config.toml
cond_dropout = 0.1
parallel_block = false
moe_every = 2
final_lr_fraction = 0.05
Rows from block 4 of a small class-conditioned image diffusion model, named by matrix and row number. Rows with one number belong to one neuron. Each number is 128 + 32 x the weight over its row's rms, rounded and kept within 0 to 255. All counts start at 0. Numbers have three digits each. After the name is the row's rms in percent of the matrix's.
After each neuron's rows are labels from the 100 images, of 14976 (inputs lightly noised), where the neuron reaches its highest value: "responds to" is what is common among them; "peak on" is the class under the peak. Only what is clearly more common there than usual is listed. The data: simulated fluorescence microscopy of cells.
# fc1: MLP up (model.blocks.4.mlp.fc1.weight, 512x128), inputs 0-63
# fc2: MLP down (model.blocks.4.mlp.fc2.weight, 128x512, transposed), outputs 0-63

fc1.114 059:090115074085139133106069084130110102120128154114128186085120124143166189111088117146132133140056128096110116161156125122118131085145077125138194125107063093140103119154098135107164131098110147
fc2.114 059:135115161136125136100164148110117167128143090118171134094162144119075092169135156138140122142196141170145109150096128103064097189121138133110068134094133162082181096122181139136105099203136109
responds to: dim; crowded; cells: ten or more
peak on: cytoplasm

fc1.148 035:131083123076176152193119113074155071172165147107135134130087066114075114164144153081091101126115158141146107103132137146151127150131120155158043134159138107155118131134085133133064141166186109
fc2.148 033:073147179174147130122136157126100213176105120154108079122144161136170099112113081094109141105188130150100111141132159133073109131135128152094192071129113117122117090184120102135125110117088172
responds to: long thin cells
peak on: cytoplasm

fc1.19 117:161184159187139174129132129127178139094132134105178125115141188072121105102125117153109071123130153123141100177160105097107075167083094142109130113200131130098095103166123113125045115096058079
fc2.19 115:124083119112127117130128144142135085171150125127139144133143118111146132143163100111128151116162091152114142140099149119143124118240132075114077140097077144132109137094136139103146140120189142
responds to: few cells; cells: one or two; membrane rim
peak on: cytoplasm

fc1.302 106:112156135116114187118147136180139090146141097158099122089114104074154102185122161178125184121038114128097106086118089181133105113131114072167143124106127143113151125089145136126120120133117102
fc2.302 122:115160181140118123143081150141160147175122157123160133163066144142160097103150119129147112144168076095150151150084122146136112127134133107135083147180115136104177140138144127137084145088128156
responds to: crowded; cells: ten or more; long thin cells; ring around the nucleus
peak on: cytoplasm

fc1.297 113:155077071138107147109105117127155087152066153150137107132104136118195123076084171127147095174148103112151121147168142114106128111162171117086063108130079126143184136110113142139109124169180126
fc2.297 116:137178149144164142132076078123085147111125096088088189128099129124096088173131098153118104128115143195092154146122114105099125131036152168142201075132096164077140167119146125157105114153195086
responds to: crowded; cells: ten or more; smooth cytoplasm
peak on: cytoplasm; nucleus

fc1.410 125:169164148111134126139113161112071134111106148129170089134173190128113090109150085090079121039172095079160195122090078142109151145129171118137078084193095152129105117160094093167090122183105089
fc2.410 141:159127151126170122116127188171154070140126104162151168113088124187098143178099132144145098174063169161117124154144129113115105137137116106100123170167176085130149115129098198134178171153096158
responds to: few cells; cells: one or two
peak on: cytoplasm

fc1.334 086:103127107182132134132082147134111156072199123123150203084118158155133132128139091168134144118050153141146119126144124136129180072158158121134159162212166170090053122099131109158130158149135126
fc2.334 087:136180158101084186160143108112152120167056108165133032146124117114115132105158173076094121113156067107152150129128186148139111177126110128096093108050113080151176149151147140114184086139145106
responds to: few cells; cells: one or two; membrane rim
peak on: nucleus

fc1.244 113:146107170112100176094162044156095127145093171091079165109116155092144152120088161114181138189146142077171103157092084114117119134173171126102132108095146121080128122102136144176084118176180114
fc2.244 112:145133171155117097168088116106145161165132103131118132200140153125133120143154138113122107087086116148085180190149150152146084089094150076122123147158150126094141166112167126107126106154172160
responds to: crowded; cells: ten or more; dim; fragmented nuclei
peak on: cytoplasm

fc1.364 149:096106090118144121151135147076166081176140092128113096178119159142112141099181152162084100116208140110114092148128125177107172144151156138150114071115133203143126167110133148117169140157102131
fc2.364 147:139157180078109120147156147168134155057106081151072160137160135098089118119114092090112145183100135160025126162182147141134109160090094160155138092101106131147154172184132145175086181164139142
responds to: ring around the nucleus; few cells; cells: one or two; green stain
peak on: nucleus

fc1.284 110:102158101131183039141140102128119137125142116081120126153182151089119101136069118155142134077185129108158143180134104091079171186135197177153151100186121076110104122131070163132091101091080154
fc2.284 108:148175102094136102086125138158156084112195142175124100104120084180136145178131080114138121153194110133102139096144158139165142099141073082142112127144081084144186168158142145120155134144142102
responds to: membrane rim; few cells; cells: one or two
peak on: cytoplasm

fc1.261 098:112149106126146123193129173155123096121086130166087115142137125126177062111108096131102138141149067126133102203145088098117113077137153123154156164116155064125102127157113188105137109087143139
fc2.261 090:136117101102143148132151089133146146132129141149168103097156156118079147143111133096172130124182177119105105103092173068146136149194163114101127128105166173122090069116122078151123127136052109
responds to: crowded; cells: ten or more; long thin cells
peak on: cytoplasm

fc1.358 112:132077149143167154110120083109107108087091125144131212149118114175167152136155156067179099163191094110177142130155104172098149220142105105112151117067128151082125111099102134094108197079182118
fc2.358 117:122168112091143123128197150071100069126112085093166058168149090111134184138134089125125134075106097161065115143112136127144132139087093171118113062156136165207120105124184086166152143205114089
responds to: ring around the nucleus; dim
peak on: cytoplasm

fc1.425 125:147073154124137137081191139111126106154158166096125119090126156074175128147152139058120128130156105086157209137136112127115095108133109143140144104069106157102072099105128149133069189116107156
fc2.425 127:181156145201108138154098096154185092127084154137126125159118167140118070158110107211151124136152180177101076131132124160109130119086116139152162154133102153091172161081170059182110139114211123
responds to: dim; red stain; bright spots
peak on: cytoplasm

fc1.177 116:096167112105189163104137116165137111141086123125134095108085160067113149127164148128181119112044083125083088179152129093138146098156099162140107141156162148140108110127129143072146128136153143
fc2.177 114:179083139107084110146107148044216143101086107169160146113153114126097117151083114125173127207183174101134118164142152131096155178110102137174137132103133117099154119091135120107079146113111114
responds to: crowded; cells: ten or more; ring around the nucleus
peak on: cytoplasm

fc1.260 151:109143145089153171169135091110097192196127140127131170139147081102099087101096146123175154152148185125159121079116113114118177131079170116081140121152113161197206157105125216099121159095095140
fc2.260 141:125092130165141097158133182124106102118130148137034072178146181103133181105099050135153135174144135155096113094111141177119120119123099114108147135115069089099114094151118100155171085196135098
responds to: crowded; cells: ten or more; ring around the nucleus
peak on: cytoplasm

fc1.487 018:166115118114109127141136147176114133142155152093196158095178098144114103128140177155128150118165111147118144098163089098088114082163121111139132132114079216145079107147055123164101188140082138
fc2.487 018:116135141150099191147161162096113139171128129140072108111112162072155120159151112050148109130128155130123109179137146187069105153150191189157164060164089118124154087140188150142106123130176109
responds to: dim; crowded; cells: ten or more; fragmented nuclei
peak on: cytoplasm

fc1.431 057:089081128109097158158129163139145114130151104135099114117114148098131155110155228125105139110181187154090119088129146167101179129104113131153080128149128120089088100112083171106138122138100121
fc2.431 049:162127135157171184139148077115067162177091127104116110168170110127101104141102128121088132087092164108138117094150115144122087094192068111120150183139159106134129097182173087164132107134100111
responds to: crowded; cells: ten or more; ring around the nucleus
peak on: cytoplasm

fc1.332 076:139099154144129123111165129114105107216102126145122155142131097101142132138165104193140183109103147084104139100145129117092077099150152115048130103114108143145159086151132154125140173168143167
fc2.332 076:161135106174109196136098097114139137088129069100103112117148184126153138084131160125166103129142135172147122157115128108166149120116126124250138123149084094083170157110162131122154115099150096
responds to: crowded; cells: ten or more; out of focus
peak on: cytoplasm

fc1.108 035:093143130160106117129121099147093112104155114180127178107149160164146168114124166185134180135138101109178066125087118091071107113150148165102091203107161132123102123102069118126159157140062151
fc2.108 033:142134102132155190153147163140149144150083135129114099107170077075168096205161110043141120098114166102111109145144124176123109161105136105129143076143080134123119127088118157134122092162157114
responds to: ring around the nucleus; crowded; cells: ten or more; out of focus
peak on: cytoplasm; nucleus

fc1.175 114:083093048099073141109188103159147102161179131101092147124166108159089105146133140078123141140083142119135110168135076131080118134116156072144124086116061136139106155163169130125144151093139125
fc2.175 120:106107169162171128168119108126111062145159102141168112086104148186175128133121181090107097156168159156113085110130198108124128152124068134116150158139109119121175116108094110147146144158127152
responds to: long thin cells; crowded; cells: ten or more
peak on: cytoplasm

fc1.119 115:077095123141127089124142164112108128134140132200121052094090166113116105125136164109108105134145138100184025093112089141070081106162149127116109139195133114134131114108092116095119102176152140
fc2.119 111:130106129063131085120112159103125130121158144109157117099185088112130107138073109118134116050117102090110145183103132074134167123195140137046164148091125100125122147112118139124163158132089101
responds to: few cells; cells: one or two; long thin cells
peak on: cytoplasm

fc1.455 103:108137084148101144120108184062105070090114134151074083129119125150116101076125175101099088137183205093172127114123145115119145167110117140142117154111148195140153149147111159212127055157201138
fc2.455 122:145113112113098104122143098199107126211159175149126165058078151089177143115129100133089155097118126171118125080113105121135081090064109126129117116112114118180110108185094124069151237062124094
responds to: long thin cells; crowded; cells: ten or more
peak on: cytoplasm

fc1.409 106:139156078135154084141127100099083101165097164080142105125210102149224151189132079129139083143114117114099092155212171137075142130133124184143131152157095175165108211119149103164095104149090157
fc2.409 103:089085147057124194131145127192171119088172110111128171102082122087074081078111207127148186108122154131167183146061133122179088155127114106122095113096157125035159104121130153090127114084123106
responds to: dim
peak on: cytoplasm

fc1.16 116:131119137198139115133155131090141099227129121096120134121181104161121133099076112126111096097074128107080130174124127144198090102092141130083087159091064123135091140126145146177132095148115129
fc2.16 104:091099113075142122130106112148109121093135136158135118117123184091101136100182161129137172114083101147185151105149173126114126196177100091137166084164131115114202141148103124045170102082143126
responds to: crowded; cells: ten or more
peak on: cytoplasm

fc1.110 114:178150119131152094125132143152153115138091117137146091104082117083088082162147113107096128158120069139143102158138130152120089119095124150122106177173087089136083175108064146135131142086105148
fc2.110 126:092098161126195128133108075165117151119137142120106098169071166119136127110183107150157120118146168131095117101131159154168164107167190119162093139168162117092122164191206063161146122147148134
responds to: few cells; cells: one or two
peak on: cytoplasm

fc1.103 106:109167135090201144109151106084203077078137114189103145170123082084130178113099113157097132098188175153111122148086150150176088116155114151112166139104132088112081145099135079152129113168133118
fc2.103 105:150112161118080132116104158160109120118094111099096151117117188114164108133179152127160053145110078177146095076143120109126122104092180118126164174210092165106158114122160160120133113114126144
responds to: membrane rim
peak on: cytoplasm

fc1.181 127:110128082105110142164115148155129163194097113154161149053107028153159089098103091127122120144152122107162132208162151095115102122166146104073014162163083107114089202163105118141105103135144089
fc2.181 126:119106145159177147161128151081111107067120114066064146194149197094111149197154129177177078112120146094171090090100092131149137121078155156149185107134125144121170063123131124176135129133108113
responds to: fibres
peak on: cytoplasm; nucleus

fc1.218 043:134112079101108151179122118137090126124154121148137148157128122132096195148134193115147178133137146101171143083131158150109105141143128046079174104113150174126090065134103127121118174101146156
fc2.218 042:131203113113120174090142158118139130176142124115122083073141090097189159158147068079137098121110179142143071140146094149114132115161139133224078082173168099125149137152173137145140101176120120
responds to: long thin cells; crowded; cells: ten or more
peak on: cytoplasm

fc1.468 106:099113116212171118138071070182085128189165081147103126175232123105108129102126125112115087080115157149112123141070148066152180141113142149172113130145101138135122123132126120092104102079112115
fc2.468 096:144108169077108140147157176123149129078092148085129084160106148114105134093090107131139175121118109154112156113076157138119090121193124092119201116089168100168136052148080106143125142147146103
responds to: ring around the nucleus; membrane rim
peak on: cytoplasm

fc1.189 129:144166165125103076137146112172086140118154160169112097056164063165129102134120180116124130156143113072115181132135103131139093116163100136139169107131166133089156146139139127156092126136129102
fc2.189 146:134127125181123131110134149106121171093134085122107149156126175086093147137126104132113132135092107132122139154135151186117140112158125119120104127131075099154118098150109048093117161125149130
responds to: few cells; cells: one or two; membrane rim; bright spots
peak on: cytoplasm

fc1.401 106:073123172158153160137205145138129128104137116082174148084140175136101129171085143162166100129092196138103156191153123124110152130176108149113176184109148108118101084099167149132098089135129139
fc2.401 101:173098101114121082154069126133162155183069179238102085105139119157138133134121176158107142199158129073134077144135181100196108167098166131141113095110129116138187126138108100090143150107106145
responds to: crowded; cells: ten or more
peak on: cytoplasm; nucleus

fc1.414 029:188118150150098101133118065155120093134116115120181113167067101123138169159098066115105148154087165162112149121101110096116123126148058125193100121127135094098074136115091130076068118181088127
fc2.414 025:071127125120090161138178191121114169165150128135084149078188097088140068086110159070164090080156123175075118154133139152108133124128194158117117067129130148088168111147155141156105140136119148
responds to: membrane rim; crowded; cells: ten or more
peak on: cytoplasm

fc1.485 120:163142176151104112099131134190143138100127143049167130140114153134094120167187199125142115042114077142113127114069141192067140160124183106096133090150147162122133145107134079149125120140147034
fc2.485 123:137140134088114166132125126075133146181121081181111106113103123135106226094093085110133108181152168164184170148119159118155122114125138091178108121162055114130097149145138126046110156085093133
responds to: few cells; cells: one or two; long thin cells
peak on: cytoplasm; nucleus

fc1.441 100:113065059156104147093136085105096056167093111085141195124073151161161132161153135161193242143110103104149097122087077147134150105185141168147097101116144120174076135053138131142140124087099152
fc2.441 098:092199178129092128181139165145168161099152145173105117113209123070113096106141118111080038125107166160130100145170160192107097147069147093139158183122137161081145127191099140154123111142172181
responds to: long thin cells; crowded; cells: ten or more
peak on: cytoplasm

fc1.323 066:177100165061151117126098144122137096163193138110100124047100160150151139118142102147106089153110122166145062142146087151122162087132093123172167149158151143118131119148144115089132136138168131
fc2.323 067:091108084165126183155162127104101139163111067149150088186176116125119098162103158138114155055132112108122143121139110107119071125153157104081085140111141080118105065166157132163150146120113128
responds to: few cells; cells: one or two; out of focus; fragmented nuclei
peak on: cytoplasm; nucleus

fc1.70 105:127118115169174136118076096089126073168155160145168145123144079057171081133157187191174068137150121105157112108067149121135140177164069116099166108155086137123134115164123157153158120132170117
fc2.70 105:143145172099065096095146089100118159104081132129109142116115145147143159152088101122151116156075189131149139186176105129153136128096163143163110149143104146149096164036096160147147163098074161
responds to: dim
peak on: cytoplasm; nucleus

fc1.258 104:129155199048122157135143098166133164098148094049119170113126152120153112146127180115182118173209137111103118110140144141109136075112150119092164166150104138102068073128134145056108154113104082
fc2.258 109:181087064104145128156121128106113141177121165092154072130136128118161147092187131178158107088115096160105099139116105153115109122111146112144168085125115126145160131133123102128137144146165149
responds to: dim
peak on: cytoplasm

fc1.101 029:134086127112133178052069113107154112150121112116085159154196164097127134092123148077083176148129142178141097121194117077095111124108178056114112079119107117141097142151099150160180136168109113
fc2.101 028:119123094128077132174169120159131147161125154130126120116076075140133143157140125065157144126188136094099119139127122183086124150166167129183099100133157152096152107107145072150029129154159133
responds to: crowded; cells: ten or more; ring around the nucleus; fragmented nuclei
peak on: cytoplasm

fc1.295 095:080102107134134093095094166089103106111138113140094186153151130145143143119089148162145115144140121137160141191086173103135189133134128207140130087151083086084164142129100141127119078098091136
fc2.295 084:147174168098122147163137102129172102107128203156133081099160126079153100163159113089129117135143085130101150050145173120121059126141142110092107181087125117138138132063151125115095087138115120
responds to: membrane rim
peak on: cytoplasm

fc1.47 041:156161088087171085133082069150096128112125111142110147092135157099095111110124135144113146099109068133100146193114168116209176096097173106156128093121074119101171191137127176113112113075138089
fc2.47 042:113132124127143135124136168121154184147176155142137115120070115107095141180139110085134090145165196131130109116172063137071122183100133141177110093173157090106136102146120076106063215199138117
responds to: dim; smooth cytoplasm
peak on: cytoplasm

fc1.43 069:163157153112109143157073124139089146096223051125109105138144100109158109135135176097100099143079155075103142155110132144150110145174160110136143062143153156134103089158083204147105157106136112
fc2.43 062:108112133114173134183205135143120106178096155136158114110148163108141172104111089111165123117136154142161109094153148156059136117166124119119080152114171117150206136125205088108154084164124131
responds to: long thin cells; crowded; cells: ten or more
peak on: cytoplasm

fc1.59 113:186084120188094157136076149135166176145140168148106169166113073106130151090120162186115114072112110053113116117157096154075089155156129076132113091115105126216176135177111129110091105134161069
fc2.59 117:097157126121119159144174084129152130131151114168186100085160063118125116133136124065128105130203155185106108112096175103131127138136124099101127183098078143059152155097144145134119151115161219
responds to: membrane rim; red stain
peak on: cytoplasm

fc1.136 099:167132176122131089114152141078135130157098154108165084136078065126128029105121136134165143163112116086091176145127132150136129159088103163103125066145127144130174191168138087165108117125177122
fc2.136 109:148123126120121127118097138185086136119099144184146125129191154123181184146164137096156115110161139148186102086111155111174108170199184099119164153082095094087087094078124171159144119116114104
responds to: membrane rim
peak on: cytoplasm

fc1.190 128:093119148098089185095072110116135104150121097092133180143137127123166154174093181081128122109109131116130115150185104117115099102146138083124113134112115192196126170115079116165107080113156120
fc2.190 140:124123169147137130157146105166155089082182183126143135080103134163081110137148132160147111077176162174111176155123132128111104130089105118120104168164166114067176161130175132130092092114158176
responds to: crowded; cells: ten or more; membrane rim; red stain
peak on: cytoplasm

fc1.232 132:100164117135127130147149170102096120120142180119098061132150075171142138120145150142119072107110110100158112135151184145087147128148039101136118113148098181142139097177137161207183079174165130
fc2.232 137:157093153120144078127121145188169174155131106084150109058062161100122111146136094147137114098156092129140100123161154117151159061075158118128098107133205081155148150137150141092075148180140158
responds to: long thin cells; few cells; cells: one or two
peak on: cytoplasm; nucleus

fc1.482 104:148121128110112123139216086134130134153114127106112141153063162113209124115134190047142121108066082133186169136109131129124167176104081147082124111062151136148092148122148156144134182103145098
fc2.482 101:094093168206139120154120107046095085113090076135118102123117122121168167166093116127143053112130146156079085127138120163089106148051095071155168121141128140135118108108134105112143163172159101
responds to: ring around the nucleus; magenta stain
peak on: cytoplasm

fc1.291 032:118058099116154154128099094201087107135097148097059151109154161116116120154107099124124126112091143123104170097093145091184131087116129104133110142098068100131152200112092120080172134115078126
fc2.291 029:128127151131155179103167179110118162177154126135124092134080128129153136112129092128138147084204107160095084115154140132135160157090174165142103099149112101103076090182153114183081182183189089
responds to: ring around the nucleus; crowded; cells: ten or more
peak on: cytoplasm

fc1.308 128:167088160146160168134136137188154155082058182122104143160127133134078124119172131107139116113186097074133146149111183143062146122133100209122098099145134073149165147135044144115169163133111131
fc2.308 122:091164128089117087108073126098144132132180096148147116082084135186152120139155084100147084124096135189137122132169129219140132133103129123157136160113131151080152108112175117172117135096071091
responds to: ring around the nucleus; yellow stain
peak on: nucleus

fc1.7 122:155152123123123126064125133133179135061143080138107121124073123093185093156123119123114173117106134104141132142092163098205171042171118132168139106116110139178194113116109143118161127113097128
fc2.7 131:087106130120178105090078120102162145176176136167060161187113107211111156139115146134170082168115050072127151179100106111093100162100110112070148140171141069154103148127118152115073151161147142
responds to: crowded; cells: ten or more
peak on: cytoplasm

fc1.168 094:125108146178154159116185139128117126168107116102127113153115151072199119130112108107092128069130175177125146179155132086159136089070100210127102119086097177125143107122177148139157114093115212
fc2.168 105:137160096147118106147082120121097094099113166117087127054170141179105067105166127143119120178119126091100118081128168097169098175132129114117110144143107132110118156092058164087097114108203101
responds to: crowded; cells: ten or more; long thin cells
peak on: cytoplasm

fc1.406 130:144166100103145141182129129110143167165188105125091167076149144101143135167149106113142129069135104125163103123140185100184133083110131156157182133197149100173140141133102161113122145124079084
fc2.406 134:132158081175120111161128150123165105135132153165118103140163108142108132131145177117141166131162158175148171134131095128090172124107066131114095140090145058116087182153109113115103064164164145
responds to: few cells; cells: one or two; membrane rim
peak on: cytoplasm

fc1.235 025:177176168135129146139140097152114111136161133110122173146140140060076070182128133115179147054116151181118163124153125115149154089076155106114166123129148187132155150123076140126117131168081137
fc2.235 024:053135122134083122131120159093097178193075146123126107094101147144161123138113129096090108144118127127144113140142099134095087153139197186142111049089077126074169057113132083176119112133169117
responds to: membrane rim; crowded; cells: ten or more
peak on: cytoplasm

fc1.52 106:104149161101108121166132156093166100129179155168077127061153158099106076142100107106125125109108068149068098180150099117100113163074108196154090128121155114093154125137149176127109155116117107
fc2.52 111:117150066126159149075077050156136154088147156118118123212090086114137175141173155119156100151138142161167120129147106139149150117134162067098145179145139113189058139118129110117163106153109077
responds to: few cells; cells: one or two; fragmented nuclei
peak on: cytoplasm

fc1.395 131:098175099111124142204129133162130146110177156103134188096107133134140148063184124099182162165157114147155096131132144102132154112125119052089143094119165115116067128183132120160118152098167092
fc2.395 114:131132169128147159114162140144114138169072135111174140110157124125082135060081141119129156186098148100108154112114140122152141057211111144103131149096118059143197129085104179105206081117105081
responds to: membrane rim; long thin cells
peak on: cytoplasm

fc1.504 110:107098184068113157167124183131125108145081153122079119161139154216126141190122094141101116094083126147085120128080148136083202157138126116116136066137130148135108095124150105058132127171110124
fc2.504 117:131169126123079141103092073149137132147203176168196137117159155086108086110211189098103098129138116123185121167144115089175089145105101149139136225154086085139130123147121203088103102102187117
responds to: out of focus; ring around the nucleus; fragmented nuclei
peak on: cytoplasm

fc1.76 110:087162085111158183084121136103184106165091076108107164126128063161176070174153066142137132125135143138088134094148090113104138125133110146139139113171062173108066091152115155152111162124085140
fc2.76 114:142177156158119124166114111111165192098129139186153087131160184142152189106127161107170117092068136165114133172110165126067171087109125117124143120143123079189191115167109102099140097147133144
responds to: long thin cells
peak on: cytoplasm

fc1.73 078:174146122150135073085113179048120125073136095154112137152118117121198061101168198113157060087153135119109179109142170109124148094104176170122118118133181111139139180180106078099142082112124125
fc2.73 071:164120148109122151153122101158122100184108124108106093105134154098161187143114084113146144155128136082152041098071124164113108185130121103137141140133095138149125120093126166119144153139158088
responds to: membrane rim; few cells; cells: one or two
peak on: cytoplasm